config.yaml
dataset: "seven-segment displays showing three digits"
train_examples: 97500
color_jitter: 0.6
arch: "vit"
hidden_act: "reglu"
patch_size: [8, 8]
positions: "sincos"
projector_hidden: 1024
projector_hidden_layers: 1
temperature: 0.3
orthogonalizer: "polar_express"
max_grad_norm: 5.0
Rows from block 5 of a small self-supervised image encoder, named by matrix and row number. Rows with one number belong to one neuron. Each number is 500 + 40 x the weight over its row's rms, rounded and kept within 0 to 999. All counts start at 0. Numbers have three digits each.
After each neuron's rows are labels from the 100 images, of 14848, where the neuron reaches its largest size: "lies over" is the class under the peak. Only what is clearly more common there than usual is listed. The data: seven-segment displays showing three digits. In brackets: how many of the 100.
# gate: MLP gate (model.blocks.5.mlp.gate.weight, 576x192), inputs 0-191
# fc1: MLP up (model.blocks.5.mlp.fc1.weight, 576x192), inputs 0-191
# fc2: MLP down (model.blocks.5.mlp.fc2.weight, 192x576, transposed), outputs 0-191

gate.26:532510520466512510486508512493441490458472464500466500473480451548558527514523474565466480514450470504553543442598454499424523447566477552477481500500538390475521545537483507508500529461526387490518467488482479492445429477511409453525480545480424444469513450554555576455491563540481499565495460530512561553496510492543541513445429465538505460462457448541496459542530489457461495554497544466490494582503470469594486547498555507526497471604524513483525563564515441477511538456495520417513517433562438455508420507543518532505501542499544519508519497525536490513491484508460474522
fc1.26:493464468524512459513516423492532428448541455570499499567570528487535461528526517488442487466470466497512510497518481440452509444498518536549467551494521496460443599496538448485593498464509471499573478573499417489499547418539480508472531535521472609603469449520542565457477537447463474421476500502514455506494527521382555487515497561546496451551479533444504516458523545494476509478490454454558463536529505470585530494587517440507503517502508490546487508504585519496537475463520532540483540440490458490504512449522501455490484505414520587465532484517519476490523472469472492538
fc2.26:554529476458503515446506468488482493509466473448493508494473501583491523510561459499550485541520547583549444527482576432484494533458504486469588552494554499454504539546448540520471498523492516486563531430507493472475487523476505464480481513504467534444553448542464517478513567508485468517496528479544539479449447423501431548505562496514528468448468518537507449491397487496522436488521530511469584533474517515408461589483457491507581466518498499430463493479458529470516443486478452475525461481568526433564503602532488519507572443491544423516501422510565451554545467562531469534
lies over: surround (99)

gate.183:535428519497531495539558515479512475540575537499473491434481571501545490472501555513505522463515534497501475473490501481505455526478450446506450515538515516555449432454510518506469568520573496457477487469459520491529519538573509482444526517547426511494461545481447480403455567535474498530507545490485484508478486480517512469572474465537483558587453445519533443571453516462526526510451530459517433443478551539613401533556463490546422531556486456392559539549523479520446493462479462504499465573521501522538479435480507530483543421475443517510497473477535546452539551536516496463
fc1.183:466555523544528512560462480466592452512460491505503519503497467501497531586503558521511431426471438481564560455494487524510513491467511540535442503568433501581499470438511527519505509502563495555499460582478512491470470493441522416446503452438489510505501456580464474528479483494611490505481481478515547511470579475497516453457552519479474597503490482486587429466547440467442542513502495578504514511468463466484427512497473540457499561496510532483458468473501458467569466500509473478526484519531533498461551470580513509600463572468471507518436551451487494440478505525564505451
fc2.183:468532481500476504549573526527460560478548554590487555524511502489517491478474453507496546535529513497485410442501529533467526484426507503436529434470558457484477441505574442459395518504449483419498547419509488503517547532416547538536480516482503521523526503500510497496484513528437535440494529502442548489475429477498531541519515480481436538463494478603510567493497444540595467554547514511429471482512499491488551451488516488511445497468541525527511547499531485518454552526436506471567479449548558481466498423492499491411563482520547473481580422540486475546537448466542484516
lies over: surround (97)

gate.72:467476474567421513483507528486470433430511510486474472526531523522505503455411487480419566511459462514517553490465476484516380492459455524518460484480546533477539557493523496509454463553496541512543488455523493474508513475500536542500472523429604537501556462494491493394510549512500469517527494528482509496474607542548516527517515456499527556504507462547526447539529444503532600504458451556507491533513496510500547496474573571487477486471448511504569504498563554431497448422519528519545483504522466492526503587527474509468405509528527524460503460437470489575408472410509533500
fc1.72:512473515422537422562505526591518515540420565488501520437553490506474463477450453522536501505576616579464545476458531539446494435461525482504472508466500536501500466514503522435545454491476477498528510506497462452518461529515465544488542523446508472499483546548442473516509558459473520519511505453506420525500383504452557526475475400465483484508520466488539423453444536512548419490465530467481489504482536538520501532462509464529527465497507545522416532489552446538527544529522592620533533489531537513486470480508532449566455516499515508514532462530507465444511516572545464515
fc2.72:508588495569484489460521539481521479493443485479502491481449460467506518539521426475475514515499495467531486519525536452523461494464543450547463504534504494452533570474521546489456485498493502622454567500464449478531513529463540450500467522486509504439459470479554514518505515511495625514525411525543512497473519594488473482548454550500519502544502495495467541593476564450545444539427496513486565471520529431445470507466504571579531486538403473414459482465514523479495490557518479535556466509567487524463567507485506546540476531499487427436474532425476520584452435473488494459
lies over: screen (71)

gate.135:530512508529527506527470441554435427439558476541502513461456530530500492478465598470576465461483520488548482566479535518512490436457527469416475528464476525457501481506485547508466513450483534480476435448490556503495517553509515503460491417524462499553494529501477479563563516543561479544560511486530527580449516501427508433488507480542472498534558581486482510494535470427526523524526503550483507484534511475545444502430502559469524555455397548485615508540491440430476539548567507533520472555523535457500559539433455425550467509534482537502472468450458509526452490526489498434
fc1.135:510512449524485492545480529458553497505424524500517536535518470506524542502528428529469603550509471464416489416482456499450545569482541511595533458517502458505505536524512446463429525528480409528497563478489479514546516486468511491527513540540569509477497426462475576419476508453474558425482516517500477491602510473549475527519511431498545525491472483490464518501469494490451525492454490508454447512518483515438512522554538526486430463505597389537422488450562541552520484480452540505524554465448465496474463489530563573501514519453525440479542589489553524496528479502533504489
fc2.135:512564448507521540478471453568471532458525489528465552381484500439452442492516532437538435500545521491609507556550526489431487505426519533440510511447542514461489538483517498523544489499477573496500488552443475475535449468506454591473476461481480471544486544511555484584494519545533483599514531488518491526481545552493450448475506567523460528510465450495495478481501539529515542519540508498520561518486489519514576435457519499487567509498440604427525490569470533480477475473512485476464448489494542529587489444530477462470460553523526542476459387463479505483459486491441532477
lies over: screen (63)

gate.148:510551556464531520507548545507507560452470511508434474456484537543401542433525451525505475509456453500522488594508571441536497567523553441504474582488510554529543521455492522532523457491457494544529473544462544513433489495561500505553494471452490581433418499472496534474525539548532502562501474478397506533476486520532454398481511483567491435444523436556456492464509504535477462535469442470473522490540460510460527523512502434510518474483506477522497542536500414515485446498504485557522518363521539518488469519506570548575479495531467503510505469486528518473491511553522416471
fc1.148:524505503468458470508548574573486511544519463499504551459493548512525536494437508470447528537520473521620466507476468396446534519552488502485466492513496456505490459524552514505503451567510517482473542519513507456459496483511453474482554512391504533483528442486527465509510447490499508455514560514498503539584453503434438463393505521455541637561531562458534530544517488506433489507502470526505512507551422499433547497472539487464473464540491530477412475560472581509510454538535497521540538459503504539546524502548569507520484471499499453485499473506457466437466393531534434500
fc2.148:570405496422526518516444446431449494489510525417521480522528466494512508565574502489495414533588555453409492535544522513483467467429537474505558546518513489531451532499512469493532527468473477448404438555446422574503537472457554504518465550584465533550500501486481582470469534522478494530519461471576558425441547513487479514540499499574475446525453501513527490492429448523489503526481525455571470514440544519540468502556479469570548513499533490488538534462483465509528483492435498484514478473548522482520477492522435477485497505535464531529505464580500512568519506430505519530
lies over: screen (81)

gate.40:489518491448506533546538457467521518448524452419507588506451467554513507469539574519557498466494429483480436531530499467519487509513550492518420522470532507491515534498394478610427475563529505505585465520503413500507569476485505511479482458551504444585440442558534521443481510459483475526505466481512500519483493474540497466556435476479523483458483446480538505503464534612494508457409551529498497582516503486516474520453520459558510554424527495475563554482500421555427547510514557507463489536476516517455504446481534496440521509557507472502482520554495492531501465565517563484
fc1.40:444464502422544584480471489534504408484572380485467591492491443428445497509470493480538500441510457443514442535545517484464523474461503508523499483463487522516577510556508528550466496537529511467587461549455476491450509541470474477491536474537519517561442511566517525495525481463489438506494483483562483535464472573570410418538438476502512544487503456484489486492455561544503492495521451563444556464507417460498486548496476479525515534447484504510537586485426486531517541548502554472541544495523521493472555463494575471496522549495513546532493574468495466545556476510460550460
fc2.40:512519419583534488541503512506459461526494458447420569544437497528547532548505542404473516522569479472487476442498491496485517539556606504475525490499503588480478517471469451560476463475536452508485518418534563466515475491498527491456414515550478501486510418486483428517493539485472504445530437502524458579514561469452490493512514574543529509433533523496525566542534498529497560461431510467510466444425490541519414521501615493494510447457487537524554514564474526476457489507492512519522555477565497523479512488500509548502530421489546433419495498518480513491459504465509538444
lies over: screen (77)

gate.568:486527520504473526455543434486566554533528450533514494407584420514534485465458497399457483538497447519533503499586476493497467495527567557499450534445503577478464466565480546510524562492516463493490425484403501507473480490436528510528505537546511519485493473526440439527477560497462474477494519461491521500542462495525530481547529451503462546497493540479483627402514478530503566463508447528502536484543503562525510520565481489414458509476473552480506543515523512558501558512568502473465505551444505485438527482545503508516477429511453527491379442545502498576514518502463478479
fc1.568:547500482463494561516504455403545539539522510466486493566529510436530507419482550471571455431485508431529536428508541456498502459500489477456456474465560434524378468504474567498585449521446544453523429480535560531433517470560490473477435512469524478554454461561530492560496527502442506439444515507547507473500447607520539506487552517484521509532543419456519489507523499511570507523481507491570558522504547486488503435513513481473450530514478503546500490489506420486530462465537494462559466530522528530507468540464518517479498551517587502496542522596510479437465460533509483520
fc2.568:576457499524495498426513469411501497486575534488532540471533450495512474442470452490475480580461531518491550507522532523495503526512506564488589494466452526502518520495429507467481538472501409504492419527471513563553504552425542467532500536484510521525481510490531477491444514454469454533573505439571485580567587503532477460473446453517528584496474470464579508464516508517464475513496418508463505549477499461539521424561441547457457472539510520548470521509526498511427507555491526520518477497453400602527413456518526513470490536550495514556432488538511502529443482480448527491
lies over: screen (75)

gate.366:484480501524492467526483486479480531516518434411493510461404452525489529453561528465518566527450487508524479545563530533439563532498475493496587504472535486462499494480516513531570464406401467469548557568510424470499448534571514477560486555469480501477512449522456532459540542561535499450535501512471545443454464494437396550472482521501559449461479483519552535567494530516496549503501515457520436495507510496478408505450460511472457520483491547484581536473538541443505506490515522441538533481577491409487447576499476560502524472433531500546553477483487502528514510575527498505
fc1.366:503477530542504500550422538481410580530492445494505532496442498447493489418511490456521487595480531510545495522515469459534502464568531479532524494492477495523502550449510510549472471584408502447446537466519549521545463477453455468529474445451446523475478555499459547465441539430463468479538565488492482467482520481537520534455475514578525524425467491543458488458528442489561505531501521404457508571489512533472507504438583532514535498539528490410476562556499496578517563481450514368550473543539492530496518547491550509492477481505460444520553504494503531474544474539468514526
fc2.366:506516481489487501541516587594515420524518590520459505500614498467571498552482500551488477456437522426433480451449415433563547536450471501539469461446540508486488483531586490447446522521512430562459473546459477522512411420478483506470534469512500517486497549447534489480553404559520470531526421500504493526525536569461520464559470543465484501548510459462502499444515479512497466540522511504533533498548523514554524429517507578535455554449527452557436446487490451538544483505541477523489543495451551550521478453492498502450521512547492537505506494484466477513487540482542510461
lies over: surround (100)

gate.374:543473508438484452500451450562477467485525513545496561512542462551478463474435521533509518547479507555566508469544525470484438473436507543550432503420550517533488451585488476464451541523439494542526450493509457457451475538543480480496538551543576547505522599422452523489514507524417450437449571511542507492511520504596557422506445500454502472505591484540521500519473458482533415531477492455477503520525563509527535491559563497516473476550498440515536563516527521461477478498545519523574477491455477503490496493507412470491496431458571503538537468473481458518506450489516493569
fc1.374:494451491543505489538543541414571490510492543498494505527468528489415511604550446496441414524522494483464485487455512473529533491488487460474543481551424513471479581463488530529560492475480503508568474515487482457507457488503457532530429549467446465508490443517550522482552431471547555456509490439508537545487502426411462544551543519501459474444511557495501538479552485506440540466433559474519501528494511497457580422504460498429486486414540579477514493525524537541605495478480536465455548520524545444479519469513595505530462567533486510454482553567474491550508482488503481472
fc2.374:510513507511432475523489467540483498545524463495481548441603476462576498472491476494544482509531470536544445528520481501408480519508479571508446514514538509563478459538533488464423534475464490472450530459509522479487467519524498506449523526523575548561478525475505487534461507488510426487527502543480510494507502525567491474496438515447469560579545450486605498521457485542567385495516481579445434524566469475479459517500531522547496496485480457447447517462560468447468507567571476458518540498454519540508478521539440467401463474476547529470509486470457524459541499494635476567
lies over: screen (87)

gate.423:520494553502591476536544467468536506493560541537507491552567472521504490528451456515541535479553472464433448578510522463523570522493520540485498554471450487468529508467477505418538487486489488510565479445484508539449531592511466524492457480540480543463486440504454484459543569484479561466519474495512448473493548452521491469510491439481452515511508418475432451570456488473527520526447547509508432465544502470555511483519463456528476502511485415509532588486504523517481486552537451538430573419470502546597434525525416451468488568589502570492473443498468531490490538510429500527
fc1.423:547530520518560436505531498541506580536502459474458518441540447560514416464566473516480444471464477510497535501474494474490529413502514550478468430478446513498472521501464490483457497499451469553482401557516511410551462463533427463552476497480491560415500502517473544490538445488592505498526499526404585504551494504491518472535484443507472442493522469620480529552513472479492537451503481465525446564510539526470488465459525501489461520487464509615543513506477466496476514513514483534409496545468512491491519484570579521555506569490537477569527562523532553535461511503470448501
fc2.423:438470546514453587511504598479452491447463528600498547479464480475455528482469470495520538494539531564452483464548436493492504501531517445428529488520550484495517491526423533526540550548480449490468536498477535551484536541520440462464540500490509480484498514512496499469439519547518457578468491535570441501454490513515531547469545558591456501466510503490467413443498552545499444452567524491420547450468549488479546507501457509503491499514492514368491527537535536505504492544407484423474525445461526570495490517461469501479616449507503501530515442540523494541482510533458541454
lies over: screen (83)

gate.509:502477480446554546438516486493532459516530448538540575509469507462486475395552542509520472474546510564510448504524491518525532500494511469492502557527514499533535521490493470632461472554509451524560508503486471521412508521531484445548509411525500519508453556543486520556504542532530497475531456470545547480433455509529502530490483494466522489491437432510403424468452513467523513493508505492476523597497416484522594492493545391515541548534561507475610495495479428512499522486406473459441533515482479541534500401491451520499526530497529471471572529461475484478496543482469524485
fc1.509:486520578429492519456533489480442497446472475478516463554523473531579484498508511563496492490528501530568511459437516504494492490505472520549503503440545525480545555536456460490468537484501463512479464553408467468537533505531524511433485467456476509532488520559486527469463456508490508518452527529528496527526573478532460474545572493494554492509454415475514507520505543456493473537399508504426550460517575552493431561476493503576484482510551487548471582520507435475457528487494480512569408419533522480538496512534521428531517525535547475513424456455610394510442487600487505513
fc2.509:537544464522549547460506495511497535527467478506455528529450521475455546530490573471508465464438528511487451440560512423505552471481515512395480518537422549523510507493535472523463395529536474523497503515574468542518528491443519496546442567476505407485474477509508522532530549520516492521542480460440445552444534535474479510502502543486487518490492581462488485447522536537447467485519556453445426573388484438507503547490609462527453555494571503511555460521529551482456465539441527530505599521465490469499505454435497556556516482462502502531555545469544491445455488467509501487
lies over: screen (85)

gate.323:544510490477571456553562519512542487542533516500501489434540454479487468426473468453498493523491572560509441503594461451583492519532501565508515528556457508523522504441521463484592475546401538515551550437485513489444491582544524503504495466503511505492477544490488540461491469452549514504471526480470540594461523493533501429456477467435470447482560446563459554468550513514515483402509448475512455576503482490452495523535483451498595530505535409506444464520453478557516475514493475549542438436475537476486500460471509472464549522575453506550493491510527463469440471554481504511
fc1.323:490521508550514479533469496439490472514557481512475369544546448515520451476488461554498512477423562481485538555572468495528536533502502538468501514501484523426456490503450473499514495524477452488541536438456487375466487555539538487559439490521519518512507598467479482534549446490511553508469494512494443519498483434503493482532504470519527533523541446544418540457527438534526481512492444444546507516534547532563511411580476551498558566458475484438497497508528442566500479440443488479430445511558534444512458491499517505474493574548470515556507511535503579547482555479450571476
fc2.323:445481513539497520440566515570537533486488515582481503462478506495441527466478499470505511495595531515544476494470463521474519469533469476556528508494540520451569478406468549494434480489465601487447536495510480498478458432459530430444557513539524508486495516494514479450464595527538481533467527515483506448457528419514461455512483510515522505462540481493458418510531553444512437495472500468504521604474524522467452515504491528441541490507557504516561584488461483463552498548599503534552513530405388509474520599459479500509476535536514489514506558486442489559523478526474430474
lies over: screen (96)

gate.529:487453547489471444537527487491510501557450534550459523528448498513497492523504434482494493541545486550457513547367538490437479489509557516423501558489487579558463444528500522458464538530462444444417556486495481471518523524532454483500514510477527458499507466492565526490539524439553479476457500592470499460567506471512541433482458562555478499447480501488561500566515517464514495425533509517477530481540509543533435544525459481508485532500533486558516525423513418506533461475473462582459508538501572534501507500549532586407505511438428486486486454465472483575481532467554578536
fc1.529:527462528433405526467509530471440527436507549519560485579445562525457535458458619489468525506505523445530522524546559549451486476487481459504502392537536526513463484438502468518497459449593536508519491523490499435551523456534518557472405445417465488474458476486546573492535534544471499523424475415487554508542461505450493544491438437477517497456501535459464499495454523526544473453488529516465537550538585507479542478501467491543540540480486541552517604513503483526491508570468459497479486476565517548534540462472476523488518501521464534497456508527471451497509500473556541453
fc2.529:542533539548517479436528452531494554467440488548499514476503518449493447548507504582491485534499455526496398482451455469464535462486475505499488526538464571504442453462523463447464544543477504480473532509514520505492524479485529542569534514505465545517506500522532468526562585484493499486546538525482576546539528471550448444458512513507470518522504510480522461472513547547460469507563503444481427498527446553498419567517540501421527508518550449471466481470537490468464487452547517383527551611541498474448391535541544565495431476478425523478519458468460415511483579469513509535
lies over: screen (66)

gate.70:514542492441491487540544502506475512499482483572494488400488469523461434510461597457429568463482543514498473535491465480539415437529485446491499450495546512458461476479491481476458527509477573535553519489503479481455572536452439462512553479538501489545498509575438497452488435474502502476428499468584474474534508449588448581511506449538540469431573459435486496509544420534523568463537512412481478534467512527491525488522478525550451477511527505465533451480515545559578475436495523583477510453564558510530474506548495537501508499445488542570528469503464453517551512483528535523
fc1.70:544572516493450596536501463403464447570537512542454469510520491521543462555457550504495462531477466443466524547527419469535457452404500480518497364482468496569478460521591460521524495585494531487527514501510522530508569470485526529450509491433504545478584504483482550479501442500536515531478436536576469517564525453523481529455456491548493574509547512495462479559473536519525499522457583475481515505487541452448535504547476551417498502541431437456523515503485505458437577489477475470434513493516502441512533504546537555516469478514489510496473459467519458454530517512490546507
fc2.70:466495541488487469503501516585564522495581469459538473469465475507468506475517489548431599492580453545460584517408543515473554565492512458476482514503529481472538498491409487522513426436491479529491506527525454434517471521540484510526519451527508433468427513552547462463501481476493489528503570494442477484435500476507480477491517495488421460504510497501558486459475523501456579501560429483481481505519539472589541439549550529552496508563599601500495535485498508489565442487482508468514524519493487476398460527458407508483525536521544493500528510539521507534560400492495458489
lies over: screen (99)

gate.276:472455577521479516575450484570514510440491552481419448482534542519524467555510496510493455429456520492495481527528579522502592579514476569512465543550517486547524529481531477502475456486513526521502443430496488510484553513493447518505458516468472486530534512468500385555438521473497554484546505486485448405518485516450482551559531493583522588476462436470521538553453533524553468459494524501479469459474497523482476537490500379536497538512507426454426531535462475486545482535447450482505565548555514535481480505479534480503402509543557475499508565435506468519556446489520497512
fc1.276:504500448495495512465495454472435490531505470533472568517480419456488503490511553479482551513533569533524554482477405480453466439541524434495444466518459521566455495596449500488579528537447473508486440511478559521505477567464538540482539494581529518453540526547561543500484508440431521463491459484507528596547507589521474502510512562480443422577554502469481553428513528466419486513502499479515552587480451462456475456503460550477493469540465573490492540496515572535463472486527539486520479403441511498473458463511443519499495553541463470488454454516478500516510549519516545483
fc2.276:530537519478527559563470547579539444531484515495395492545425508476487420451615536528569485450494493519502509504473529510503471527500543558488525495509497463510454499518516477508434409557467550530503464514489507512470538485504454532558454473507478510437489491444491489563368512450444446436543462555489542477539470472497431567502502433597502500469437449517505478524510520484438470475530540511472533482498487511482485509567514480499567514522421540501544477581486503535487451484466521509479500564550488538499505475475536426547469507471483543572530559455569500573539474503456491481
lies over: surround (96)

gate.243:561528544510472507494488543518491485481505465484536574497558504496503553544577548503445545516519424501577545512623416516432559516511462473536489517542530384437521480485469468542543468456482445512498513502463475462539474457501494443454487554510511478526511421444537529517498495430520522438527523512481471522520487546517534486394509521520487453466434449561541529562509498553554517573456517502459507500444543587546506486426507446504527471414535451512518510495547475488497457486540472457496556434533458467470512488494478503559517469454576484543491491557448500482507449492420509526
fc1.243:496446561471472502514426420536526488520446492514501485507439492432497550531486448497470508522523440505519535455528509526485500529472518453501446464562420562500464462526545482490503542520482494547497552516441540547516506539461498570493482460528596529530535596473359515529511507524477495557514498478532525510477494457497509537488578495533522514487513531544418490499532472459554549437482450450495497569514457461450475477537533560517498474455531584420574554531493553517462567484460441599513443532484519503512524434506544493464479498510421408514459485467443518567500488526486495478
fc2.243:399522388504481533550549537457515466501528467450535513564543479523494477520447543531514457476480505514483448434450505471507532561547549485537524459498468533472549575478492506513531486560541500454497549529535477466454550476437534496520483544475492463466495464483563494496526388485500497463459537516427543526536450525439490431564486523491553483549561461476470529481443513477500487461483430505547523486541532525459531424543488456489482521562503457454480499518481492518566458566511503490486541444536466573519466513469476551521553526571462460458499530468580520458478566366467555529
lies over: surround (100)

gate.503:535493474456536524478609531467543510574485484553543528541438520512523489379506528461490476447517493471502467492515440564492520560518559488463434493522513493540439522466473491511507504477510536500486502546537495530573510553451513510494475460532517463451534521494535481536483561504483519459425495473447439481540538480506566514496385461539572552495573505466462533521492500519499468471479496507427421555452476481528540601493526478546430535509502512533475583480423486424437504539459580442482496571532496544443468544510439517505495475438472457502545460520519471502524437491581482514
fc1.503:449514531531486536528481474557474524384489505463502468445507470465449514506449483573445513562529515569437530514451551492508469483568454480557521525500446472454485482552453518468522478515596532491514443497433553504504479506563484449516542457524468520522526472447569477461470491483486517507536519535494514549478443548494507554445566476546420507441476423538449490560527496496523549471486481506545480440516561527511506404505495551501572540531532425443508508489518477585485482512518434590506498493449512575459447515493438501554535462518577524397441518506542524478510532500469490487
fc2.503:620503549477487488479516505443580508582448515539475452502540549569477468494533503481506487440469420437516473522502418500569463516444504527504486488532508544520496484485543467530459499487539529493544538454535467469488473560516515516511523522539524484466543522516498516537537537543434511517408436463513453498529543403491488496452465490528531436522513591503521491410415475530478494479601475519524448607558475577471465517433483528476383465478439516464500488512485428462527496475474540456514489486475460490498531527519579518548525478480493508568556514483548501475472546502526461475
lies over: screen (89)

gate.420:484524463520539484539530600555491479536514508522445539529521494512515448475581530536491511493484528566426429538590499445470545449527483497555473517480577505518566493476461494547533492551421479484546496450498522482525458493502425497535485453473469475541512453457526547520420493480468531488520538528508488541535495588455488447508516532495453520451536450489624468417543474571402482539503538490495553477546521572532478494504497511526490551462532487497422501488494484497504422436469483502482495488490522549430464540476501494533529455490565498483503520529549430422543456475480421411
fc1.420:458449486506494499507524491497503529540471566459515526544481473476446553474490443458517558467500509522475484514407482446430486504511530496582526483521568564522535537513520506482531503493453479465514494482424418516464442497525524588501497443509553513433515526464485499546462489558517500546549540410540499479547473520510483504561566487452445485491494566469486497561563496501425498494505430564488499528519505458460576521448504519520530389458541541561469494528504489425553486553443515599481451544506575440514531534485498455510483493450497569439455552451459462505565480505504408492
fc2.420:513551461429426495483464461512487379473488484496542513489525539421509453523472470555497506587451542490558518556504453513539542489528543552488512447511498534484527487490516459550466486473461522482488506506489561453466524522466540570548494483518511510514498566502536540525482453510498491496481474548477557580511504417525503500519511494492445491504535508482481546402551511475471512524469543478548518496489565505470547554474509499526496460583528426426511502482442504540417495501542522525484509417499433600427469516496462533487427514585426428550544471521582512473406514468426526503
lies over: surround (98)